{"gain_aug_db": 6, "norm_position": "sandwich", "activation": "relu", "patch_size": [32, 4], "am_softmax_margin": 0.2, "am_softmax_scale": 16, "init": "orthogonal", "optimizer": "muon", "lr": 0.0038, "orthogonalizer": "newton_schulz_5", "weight_decay": 0.07, "adamw_weight_decay_other_params": 0.01}
Rows from block 2 of a small audio embedding model, named by matrix and row number. Rows with one number belong to one neuron. Each number is 500 + 40 x the weight over its row's rms, rounded and kept within 0 to 999. All counts start at 0. Numbers have three digits each.
After each neuron's rows are labels from the 100 clips, of 14848, where the neuron reaches its highest value: "top examples" is what is common among them. Only what is clearly more common there than usual is listed. The data: single English command words and digits, spoken by a formant synthesiser in many voices.
# fc1: MLP up (model.blocks.2.mlp.fc1.weight, 1152x384), inputs 280-314
# fc2: MLP down (model.blocks.2.mlp.fc2.weight, 384x1152, transposed), outputs 280-314

fc1.258:415543465520500513457471463496501485567570503597531588500554459484474460479483488531504509532472549463488
fc2.258:548442471468495503527499421453558490456485469513517480486485510503535512494550443475475476450544470467519
top examples: /ɝ/; /oʊ/

fc1.14:472507507491540439506417456503494550527514509522519523470477463498478525550466431490535500513501506521533
fc2.14:468413517445462508518576537544549442524509438470468521500506543552499462534504503479493460498512549542363
top examples: /ə/; white noise; pink noise

fc1.187:456562452385587484475516482506459465542493512544451497468552502577414475558502459592521435484503475458580
fc2.187:507493580496484527468415526522485559530489404521524497574422574491506439464488472555467522482481519546512
top examples: clipping

fc1.589:550537523460440544472521527486566556493397503545474530514552457539483485451426536514444567476467476556484
fc2.589:534562505495528547490540558429538560530552445545472451529454529511523516522516506445479479483506539505498
top examples: /tʃ/; /dʒ/; /eɪ/; word: change

fc1.276:532486551475492491506533519470511529478487471558492456508479475535545505453544466460486555509447510486506
fc2.276:506523568539539475514525503530501438494523478458467550511517493443478436547453525521515474510498431568461
top examples: /ɛ/; /w/; /ð/; word: weather

fc1.29:485460505467559446491512538493482473507478530510535444520476577459476523513500501537561479495588547446458
fc2.29:495459494529500522491474471554513553510496446488555487455485455508497534532535539512405518523454499442439
top examples: /ɑ/

fc1.485:515438477421510465483392518499488507507449546448499522504565510471476465524588544522486475537478561449522
fc2.485:514542502475478426536504526484555492493527478533475571561470391538483505505556477504611473455459510512412
top examples: /ɹ/

fc1.492:470543521468482499488511581546476571550486502501543547492498572477453425410499476507504527481532474462487
fc2.492:480501484523560474510470475482526514469564431483514537553467506447487520414486480461431451493456546532468
top examples: /t/; pink noise; /u/; word: two

fc1.361:433495470447484489444531528504463546518449424559510493493493507558502447482509508438542561520597527512506
fc2.361:546561521542526502513501486405533416521490563484521448452458413486556505571579428489480478493491485458485
top examples: voice: child-like voice; /s/; /ɛ/; /k/

fc1.248:487482432491514507542551458512475570463553448544473434438518496485536476468469569502438581481631499490561
fc2.248:453443520420478500481464540590499450474496539464466430496477501549452504492401520546473522508493472468527
top examples: /ə/

fc1.738:529457501492445431451526562483511517485423540452442546501570518524478467570522509516523499519518514472420
fc2.738:456494558460550495498512497473546562424469497482539460471460485464586486480494498455474501542484432497532
top examples: /k/; /s/; white noise; pink noise

fc1.676:497480409551525447546488486487498508526487540465436519458524561506495493469514476553493487403554409597466
fc2.676:540453489514547534483502476482508450497502501478444479530516391535539540511516548540559500469531477525448
top examples: /n/; white noise

fc1.5:518425541483508418505514474449507479411457500544516509488476515510524559506506537521470502501571512483551
fc2.5:543486476448458593484496546527467570495507490495496406498557473479477491623504490484556492520500592503565
top examples: /l/; /ɝ/; white noise

fc1.391:503533523508433512584562561489468505474534449554440468535504438476528521488550568453558494519514492521444
fc2.391:463525506493515437487449452485505539531509453548497473479559459579448583523479375525521528538465460470498
top examples: /ɑ/; rumble

fc1.353:521473556494453549478458503526576509499554432536501521505527461425473455531469561488441434537560433501489
fc2.353:472501454477449474420577516529459382500459478482516469476478505495475520497527519477528484514379568560515
top examples: /oʊ/; pink noise; white noise

fc1.734:440471444510544466502535548420467560514480443588515570470478506491486491540485459461416488605492504472550
fc2.734:490511535516478503484487428546497488461528477477567425522509481471519534517546585536580484527471565418448
top examples: /k/; /z/

fc1.221:497461493393602488366491461490456525521470557464534471541462432508513548384506508473531507540491504515488
fc2.221:528504446520517481523503462533557534445500524556498454459548553451501510494533538475587477483515467497549
top examples: /eɪ/; white noise

fc1.61:486521531510551413481454428505512553472556482490478476477476499465515503505577576467476492547563505461567
fc2.61:489510554515528512450521520445492538538443495516500465586511469515502499526496462511458519495393434565417
top examples: /n/; /ə/

fc1.117:445437482537574474489555441560514461530555478473492402475456552499515455482566432467433483528476459436502
fc2.117:514611475466526496548540504502473499478490485543547484588499508476505533515473519545568489503519566498497
top examples: /ɪ/; /z/

fc1.298:506453507489457533474490458476439481464524478515532508555465510489438545540532454498454484497408524555526
fc2.298:504528551485525485550493516516536463542505571517502544514499544475563542489482533512484511502580544511469
top examples: /oʊ/

fc1.68:504521461573520510438544435521509546476541467495491475561411521502550483508562466510631468473504482454461
fc2.68:417528451460538466489486467527521477480440519470576437563506453483545526491494546579457511470507508464480
top examples: /w/; /ɝ/; /ð/; /ɛ/

fc1.239:508564430507543506467510534515474531431550584476500496526533480469547475482551534451534517509462502403470
fc2.239:551491482521578494480470488460579447581491455523456464507471537481531501477482481463539533437493484476488
top examples: /aɪ/

fc1.176:486503500497523456473512532562499440497493478475443470616458489515583546550495463464555511451471526503457
fc2.176:455481555533529484579505452497543520502450502515457488386461500491467495542458513523499461544478487503469
top examples: /l/; voice: high voice; /ɝ/

fc1.637:439562496485470537495473511462498555548468522520525452497470505434566489558478540426434547566435501493555
fc2.637:483538535516472514498560458536465508469486521493536511493494544545441465570557498522556475492526485551505
top examples: reverberation; /f/; pink noise

fc1.581:501520476496512493516525532537407509508551447497521475477477553540538457500481554499534474514517476465445
fc2.581:481440540468554547441539460510533516440487506552485454580535501418446498469482547490428523582535443525472
top examples: /ɝ/; voice: low voice; /ɛ/; word: learn

fc1.388:524501503533458503406541494488549566504470481590469521499476535515496495452501470488470393525530472497500
fc2.388:518483441475545527537470525504446494549538538516483476501451487562449416500527467503475474565495493542458
top examples: /ɔ/; word: call

fc1.611:522526506488419504563508514516542511521559511479482469507423502519500422458465597482466458453489518480508
fc2.611:496501579527529438524456501478461480504490508521571526547601448532519501574508469517499550548484415560498
top examples: /p/; /ɔ/; /ɔɪ/; word: call

fc1.593:474528499515515585494545515553473465479552458489450526524528438529453481499504455501474548544472524494526
fc2.593:556545530480442532541516443492534495541514482536547500500532522528547516525403534592447484501518508530499
top examples: /ɝ/; /ɛ/; /m/

fc1.343:566501466486513565563522498436495564470559530566537435458453483460499494501550537448552485459487503478514
fc2.343:464484488483438508567509454528518511488585456500530479579493551487554479486522514493474482563514539500526
top examples: /w/; /ɝ/; /ɛ/; /ð/

fc1.396:499530522597533497454455495476485570505502473456488483510510461504562521570567508563537503488498478492526
fc2.396:523495488514517527507526532464571448540540506450516534433502552488481460539440523478491462544545521430514
top examples: /z/; /ɪ/; white noise

fc1.397:479502477428515463509447509495565523524540534511519456500472397477502449485463574508436471464498504529560
fc2.397:443481485538495592495501520537532493529505511533543478510465513482555505486457489500501430508527543470447
top examples: /eɪ/

fc1.355:461507479505402536503535416549506495546494410528474475478491476539515473541483476476491527519480455521520
fc2.355:509543537543486530521482536517514428534487510467589535480426546504527532476477531534488492543547560507505
top examples: white noise; pink noise

fc1.426:471423529519475527496529526494520465498512565497497533583538513514525485434494502539491500465502432518522
fc2.426:495506472513474484555447543453490421484621439496474465523498513421491519433523467476512461507554504476546
top examples: /ɝ/; voice: deep voice; /m/; word: lower

fc1.17:510445455472508540509461505557539570434574514498495427507545428475451539535513501487491570451503504500450
fc2.17:496516497505522576593496550436475443564515498531486499515512592460488546465479467554523489504518439487551
top examples: /l/; /ə/

fc1.585:544508584538476470492476500476525528445461483438509478519526479501473487470428441526458426440518448531607
fc2.585:491468339484538479498472536541569491503463583538448453469496450508601487486480546499522553479551524488522
top examples: /k/; /j/; /u/; /z/

fc1.762:480501472524465450501461444482534519469463483459483490437506490481473459516484522522477568459514448455428
fc2.762:487496532462528571454435548465440470465507521491479460520467513547550595499573512470477488545496523509441
top examples: /f/; /ɔ/; /ɑ/

fc1.100:532513443547563508543566464471449492498481534514498611522519517484434479485484433544494528491569493545490
fc2.100:540496506492481495507489533515466502525479517493496495536487469489517460491481574477479525476493544452521
top examples: /l/; /oʊ/; /ɝ/

fc1.666:507468457518503476404458471496517568486461488440481535518524507530500528496500503542453469470484513472522
fc2.666:536500470442450433493559525543552496544505565482501502491517455542459533577523545485504535508460550446528
top examples: /ɹ/; voice: high voice; /t/; /aɪ/

fc1.366:442547539486456550441509514493447467501470520482504512449531482445441456530467444512457534505480471495526
fc2.366:524474480525480505475520548470502452465529564560459473489443455546522482499432496532443532474454463514493
top examples: /z/

fc1.127:509576433511509475519518454495509521534500476522531461491511511483491459417551518442481496493492476485525
fc2.127:525412455476505459493539541486522504491507495509429552528519531522510524483521507545586537554489579491535
top examples: /tʃ/; /dʒ/; /eɪ/; clipping

fc1.733:505496477432587494447605565519487425451461462555516499475437503488517535541570533432482489506389445540481
fc2.733:472507502437525512498512401454486512554553398516467436570537585489557504482489484506572522518561518513475
top examples: /s/; /ɛ/; /j/; /k/

fc1.163:485513470532396462521540435508568495616465499521513470499452501507473495520469559414525441487460554484464
fc2.163:467434533466486491526472474536503495483487515449515481487503605521522527563490546526406439451440477479466
top examples: white noise

fc1.516:466568522510529538543540572514464508535546440458499440442488509525541449435505516541499488494489477525457
fc2.516:454496470556457444472521456487514545551528549562459431518491500528425445538506479498569488474437469421543
top examples: white noise

fc1.566:467590490529457410453590520495513570475476507464472439499459428481499491506533486458520475513537526468515
fc2.566:551465501518530495523540518514501526567472513490522495458542542483426458443487499507461574494596428524535
top examples: /ɔ/; /f/; /ɹ/

fc1.605:492483544533462416479537513450499514458634544515468478439466479481440547452419509497569480496465500449527
fc2.605:510500471465583507541505546514483476515511490548495585531491521535521465547537503536425482525438476493466
top examples: /z/; /ɪ/

fc1.586:458496516498492489570432478527447485534469442465456520563567493510526445590499558475495529473491531472529
fc2.586:468520536507523503538517465504508589489479407502535472462478491477565498515478478519527444458466561473419
top examples: /n/; reverberation

fc1.471:471530539573518492450474524536542550480442497506534498440485498529460488446490502541519497541454485529588
fc2.471:560458558513502527511488543509428441560538544499487556485507572438501477472431522469454495530520533552428
top examples: /p/; /s/; /ə/; /æ/

fc1.508:479516555455508489481481449478465497562522457559510489487446538512516512462519423546528487450591424465487
fc2.508:532557423515497525508511558470497528508472511423594464468504534479494570523459510484447491425487502544546
top examples: /ɛ/; /t/

fc1.230:580422494557562464533496529484443515488496447463463553553436539470509476580507451564445455494492428480508
fc2.230:455498467452491546471449411437518488480502491525485440516461443474578520459469495442531527535474547502444
top examples: voice: child-like voice; /t/; /eɪ/

fc1.623:507467508518389504434436477487449534453459526454495512430547449444514544535505461494488525444476512569477
fc2.623:480466476488516464576438536448538516494485496526509559491496501533486478575466554522462453570532522470503
top examples: /m/; /j/; /u/; white noise

fc1.265:488478529504540501483490497574498471528499448449541558553521465453520496473451446514536467504471489555512
fc2.265:489447500536412472421540545437564527422426531501479387482511509513449473467496465490563496505531567512522
top examples: clipping; pink noise; /aɪ/

fc1.186:451486478465516556417507491523537522531545449482435468500475569504503428517475483512552500507492510482541
fc2.186:505548437500486517460459491490539531504446480517448498528473454518489546446562493493493509582471475443433
top examples: /eɪ/

fc1.639:566452455492488594465512489570520535519458529533451522503507443549452496508531467470518436492500462468431
fc2.639:448472499508526518515490512508537461553576487574509509473473571458556483508432437482487486478527544415452
top examples: /ɑ/

fc1.136:542460445493543446528566493447498528524488452470546539522520523538431458486513508546476500448546506494477
fc2.136:545528558516516505469471512583541486503525515419505497503454489566500488470492448510546468489480526466558
top examples: /ɝ/; /l/

fc1.304:418551438461463490451545539532471442512400510519503595472478493506416441561494473453472454546447529468519
fc2.304:540504580500499535475548558525467574489521447451555453495491426535517514485580427526566525510438560592519
top examples: /ɛ/; pink noise; rumble

fc1.124:471496527456511468560513528525505601515453488511464515462466507476451555494482474518440503502512470574542
fc2.124:494519493514527534530531559551525484557456484509498373476524528545530492437461526522439451530496428481448
top examples: /m/

fc1.563:554503456544511541482569434476422550540536464530493480451525438497523455464527444550503489505481474501524
fc2.563:508545575501491416496459559487512510520496494477507486550467483550472553518501462517475522462579464547514
top examples: pink noise; /f/

fc1.198:432505489563480426481529515523531487479520515512530540522457512508485490470487507464547406514501526470496
fc2.198:512488472527522482523505483470446437500471515482454473446521439419523471451518446517471481518541473462472
top examples: voice: high voice; /ɑ/; white noise; pink noise

fc1.268:417477470506510530505485532472401486446546560538537482512464605493499479533517478561465543547555570433398
fc2.268:566506503487486534436589469535550580422513404483441518470504458535521522450448504537527457535508457590503
top examples: /ɪ/; /u/; /z/; /j/

fc1.254:476528528465488452475501467568473499454436480522534468534489451533571529441539540496458442467464442522533
fc2.254:530509510562442472506463479450492465484537468483491572587495547500460464512515495476537559579468410506501
top examples: /t/; /d/; /aʊ/

fc1.413:478415513468447465528434556504518530549549453541562483447518588474418445591486594511499439485492543505534
fc2.413:468547509444530620538526441491507551532399502425451466431525595492526555470541494527591510527479502526431
top examples: /t/; /aɪ/; /eɪ/; word: eight

fc1.294:447555477464461447466515572490463435522498469511520497543505508504538505521461509439432491549486502471445
fc2.294:505542510540532531477455494567514532492459518516472493532484547485426461505504493557514521492461528507479
top examples: /t/; /aɪ/

fc1.133:548612579540508475522514473516493481435518505478564538488485475514481557542491396481463542474587510573498
fc2.133:542477493517536552500514501427525523467553572436524519497529506461530499424491543465544531494465500492540
top examples: pink noise; /ɑ/; white noise; /ɔ/

fc1.357:550568412518564475530493456539552479510585473491499511527510479525456481567470492483544483511466468488436
fc2.357:507471539489474483513547536504521483530475485502473466492452527480467520519486485485448490507542512453480
top examples: /f/; /ɔ/

fc1.553:523539478555440514467557511547516468549508522587542466473524540462563476481518539488533495522493443510500
fc2.553:499568471553522504526461470588554533531547474471479508482417528489517436552472442592526524457515468551526
top examples: /ɪ/; /j/

fc1.572:559465455523450462551562449472518506459488519522425464572533486495507527538524476515498483497526492514480
fc2.572:531517501492473512508471451520512526508516436473554446417517480454469492488553491522478477523459507493498
top examples: /aɪ/

fc1.741:486464463472536447544451461519491530599480574492450496515470479523569498408485551486514497532450475513465
fc2.741:509433486561441492479569511542514443446479471482551561476413563482447566552524481544513475480505431511419
top examples: /s/; pink noise; white noise

fc1.634:538466427442530434539477474516488549537611555544492437485515523516498389425454512451491533468508494496498
fc2.634:437571421526483493539461540537481473533507411490513459557480549539481550590486497467518469482498458470535
top examples: /w/; /ð/; word: weather; word: one

fc1.428:472475484478576481447577501523503454528555503511456487463468520548482524523377530503508502560556473526501
fc2.428:504491464533480576518500477526482511545510533479506453447465452528468561495445576627548521414477480502484
top examples: /aɪ/; word: no

fc1.82:520525496457523507467550493546500458546481561462578506448474523523453520426492577436489437494488494503451
fc2.82:411462550523483450558496533492465562553542479515529477609392490515517514474541478444559521492479538519576
top examples: /ɔ/

fc1.608:477477497509490568552512426482497595536491521529511511510494543488500573488553509492501488412531531505460
fc2.608:550545511493533437458498494478481451465515554503526390497407501540558486524459525458508469480538516464458
top examples: /t/; reverberation; pink noise; /ɛ/

fc1.340:584467484558547574434453498510489534497436444561474473529505490533526484490456523442520424517512423528496
fc2.340:436492484518505522603521525480567565504472570455491586453521521569557539500561471572460545449494542557474
top examples: /aɪ/; voice: low voice; /m/; /ɑ/

fc1.155:530571483546522560547456563485472480497616453508461512487575461512529549481456467605553535521587497495493
fc2.155:521491495551506543543514447511585546456552521497454490439374497430429544510470383479477507509441444542451
top examples: /aɪ/

fc1.10:495490477480458505539467511514500511510511533412510463566488507518444515504532471540483449436479484502506
fc2.10:496547555453504544495490514517503448484423491482475503517499496501471441506502600536470473472384517487520
top examples: /oʊ/; clipping

fc1.206:518480499514449579465500464479471561480457513531564459605548478580558521449529534473467465559542523451570
fc2.206:558507487533535438548493499477491478473507442481465533517460485493488501501501450527485484441487451503561
top examples: /ɹ/; /t/; /i/; /θ/

fc1.334:495490490510515565507523461479494529583501453453525489495498473478460459553544540491522498495563429512461
fc2.334:572501532514522483440554488398464453448467485529564445451484502466503541522416473463423468471450559526476
top examples: /s/; white noise; /ɑ/

fc1.529:550526548501482497575453588516525518467569522568467445511522502466499458474444511491499469492525470459574
fc2.529:470473472460562454533487597463519404426511515510520459520490469534517493470502494454523500508509486459560
top examples: /ɛ/; /ɝ/; /ə/; /v/

fc1.338:515485515564513543416451553411384517466517500564384444540584493441518557434526450521492488451538513530530
fc2.338:491528459447469470518547452416548532473541494523502545531571491484478511543468513543515448450444521502473
top examples: /l/

fc1.9:506527545523424486571480470467483558445465534489485491587454510460481480447535560508437545489475505535489
fc2.9:510506490469519446460474565492514509534557552514454414486449495490514513474450556429503470472510462535516
top examples: /s/; /k/; /ɪ/; /z/

fc1.414:497519510457457511465517456514499522507519541554501459546513569493518563526532388525496499513456540538488
fc2.414:463489525502494448463465535503547562419529501508517510518433494608511521503444476544404479578494498565511
top examples: pink noise; white noise; thin (high-pass)

fc1.691:512488488528512506522519468531475516478488540494464502569484494416507515448525450461467493455457527488509
fc2.691:556513569510474554488537478462474485489454577558499513541475466521500431543464490505517600475531419487493
top examples: /ɪ/; /z/; /eɪ/; /j/

fc1.73:501525466556551467484532491460452457497589490525530537475498469503503527513530456483564535520501470537483
fc2.73:496473535511519561511460500555608532534516508536508477520506511456552487494437498589465455532477489499472
top examples: /ɑ/

fc1.114:458380532470458461483414463535514548415503502496503519496485469476524545487495523461484511482551528473549
fc2.114:531468494534517464466501574519472460486510586486579494474457483519361493439537502419548467529487487487567
top examples: /tʃ/; /dʒ/; /eɪ/; word: change

fc1.139:482507489451505562537518540526504529482521462448567508450476544524454464455481485467474497432482562573513
fc2.139:543435551503502541521510437421449441499466490465480465448499461553438502542564512511483463542541534493497
top examples: /m/

fc1.727:549451546489456529543493478532479464559458481525526513534578535451460495503521439567493523472488488518444
fc2.727:541453541509556492438519508525534492496562505510502501496472479448490485461462544417512474463496443511518
top examples: /aɪ/

fc1.755:552490524482538515566487510509505457495481454464537528505494586437515461498514572485536527463498507469494
fc2.755:488527494475471499496471529486478518565518477512529469470511409446527520554478527462479537522541520491514
top examples: /ɪ/; /z/

fc1.272:516494520482520546441449515532578492487515455494451484529505528500530504478512489524472510532430484499476
fc2.272:495491524458551463541488576514523472380492538499466481568541508549501493520438525524471512486499479520552
top examples: /ə/; /ɝ/

fc1.765:450536441472463516529520503478548479558515448507472487533457487528476495503503508517438470513510531497477
fc2.765:504446541466492435473520440453482503459421464503460455513507465510489464552477480488532542502562523518504
top examples: /ɪ/; /m/; /z/; /j/

fc1.512:394452528508493536491507484538460581477471507519529454546532472525476518488469604523563453460490482499454
fc2.512:566499536543545511511467445446482499491477475491519496459523483477476526524532520505556524516567539578461
top examples: voice: high voice; white noise; /m/

fc1.620:439445470490537488491485530474493505549501550523491485548524379432500540498504487519578519481549510463464
fc2.620:491438513486511469499470501518511503483483517542532492449433521452529548491482514558487498508433564529560
top examples: /ɪ/; /m/

fc1.628:499464495503544493499458547534478498484548479575500510527460558511570529484488529510526467472499455464517
fc2.628:497479507496458527488482453440526484507494423547497500479512432536455471492500415519493517512502522554500
top examples: /ə/

fc1.689:532483507586555466525466585491457544492564511466487585575439509482541511419486480372491471480486434561488
fc2.689:558535500469493551499495467497491552512482463552491439474552482512460473442549470462501530527403425521436
top examples: pink noise; /ɪ/; /j/; /u/

fc1.336:523553508543446493482522502497502492485505574479478498564504559533453499572522527494537468415486491527499
fc2.336:498413541441521485485446514471573522467511423508429452453471548549555455500459493463525514489533458541487
top examples: /aɪ/

fc1.264:382534496485443473531525486464472556519554484531447513487539575556492550525533526473536496477514508476484
fc2.264:556499461483454553484480496456463576525492484471569502477449497550572452475580449501487523509476536465516
top examples: /w/; /ð/; word: weather; word: one

fc1.47:462477564554524528546454425512524504496475505482516495451553495488551505546561436490560478477494461488589
fc2.47:472473502561535549569489502514454529490486511413557552511451496468421430564450548492456497543499461540440
top examples: /s/; /ɛ/

fc1.138:551504492512448494473500459531529532456543471456511450463506492503509472505495484531506461453508556521463
fc2.138:475464526479520514481515417402522514510516521524423476471480556479460496530522503530545458571444499517553
top examples: /s/; /v/

fc1.132:513521512464517536541565398510498515443468441452530432471558529547565495458497475484590537555477520482443
fc2.132:388418457611571513516444565493548469399539485466482436523593490528471536486511495535522479475530466498515
top examples: /n/

fc1.507:499476534547499529466466430503579501438431506569530444549489555508488470560616449470504473493531497525495
fc2.507:494481413505540470468434436405470479480493534463538469495568513495403489546425546517514499546492474535544
top examples: white noise; pink noise

fc1.753:464569508489443520530456483516447412544539593505549512477483500493482484438482508577538431480527476476557
fc2.753:497486504448508502537452501468526546488534466521486540490535505459524571612461492487465514490488528509473
top examples: /oʊ/; reverberation; /z/; /ə/

fc1.144:499484456508416472512486455481481522524522508564529467477497518541539488480559535496535502461499575572457
fc2.144:536497454560494499502440475479472469551483504475531573481526451521465539544459449449515476475456469569592
top examples: /tʃ/; /eɪ/; /dʒ/; word: change

fc1.279:473474499441508411515475500497559472504510460472533437575474466452498562469458580456509523482528542522499
fc2.279:461497510511524467532515475516481489479463493564522548462455567492514491419446517566475456557479494482462
top examples: voice: child-like voice; /aɪ/; /ɝ/; /aʊ/

fc1.51:446473532467476521452474523517549513459507489524499455535479469483474468430499560473508515489498522557423
fc2.51:552560522489472550453541524470432488487442495416495530463528421467500550472499456500508502466442444423574
top examples: /ɝ/; /w/; /ð/; /oʊ/

fc1.182:498562477448508473553484491564506503482395453548415531424497510563582522507583502467445447463554573494485
fc2.182:341454490526456452482490504552523501468478499503430536474453459536541489466517485521456556584504486465446
top examples: /s/; voice: deep voice; reverberation; /k/

fc1.631:586545478505513489508568479491463494490561528478426523494562480570509535488545516560489448539503476549522
fc2.631:536529482528524530489456482490457466447421528504558448491543552517421457468477442533506507450500478543537
top examples: /l/; /oʊ/; /ɑ/

fc1.159:486495573572469471520493481516526532533504462436498473543515532487506475547487523503469503468505519549514
fc2.159:548557444567497506480530507489485428464546536492547525436523478480553526558567547505496425509487452530525
top examples: reverberation; /ɝ/; /d/; /aʊ/

fc1.245:521521492549483449558528466455462533539513518493496442454509508527453414527528481500473488545466426517500
fc2.245:510535428536635474486493537526470488465469467503519492608514434514580466486460452530503420445435473469483
top examples: /ɛ/; /f/; clipping

fc1.0:512548582453555516483366542492484501469471450503511527457503508528482433430569500508439504494508481479469
fc2.0:540517465504469446540575553460535493484522556486587504436575560533467480512467556478487527455513541498520
top examples: /l/; /ɝ/

fc1.293:487421442501491506493576462436479541451489497555462550580511481457504501478514501476503519500490529456451
fc2.293:488538531535465560529479459453565470446517463425479435378434555531560502458501488538455507500478516472441
top examples: white noise

fc1.307:523491476447515442531518521467560498485494509480476502467538588513512513440475527452428563537503555482555
fc2.307:476474510534522521447522543469458450491533435536536427504544440455446548574492513529524456442502458484487
top examples: /z/; /k/; /ɪ/; /j/

fc1.560:409445446566485497512440541451451581529483524533462566474451529463468545534479506468458538547543470469526
fc2.560:512544475464455546523503436492496485449510431489484454528460556530499504528506489479502433477430500550437
top examples: pink noise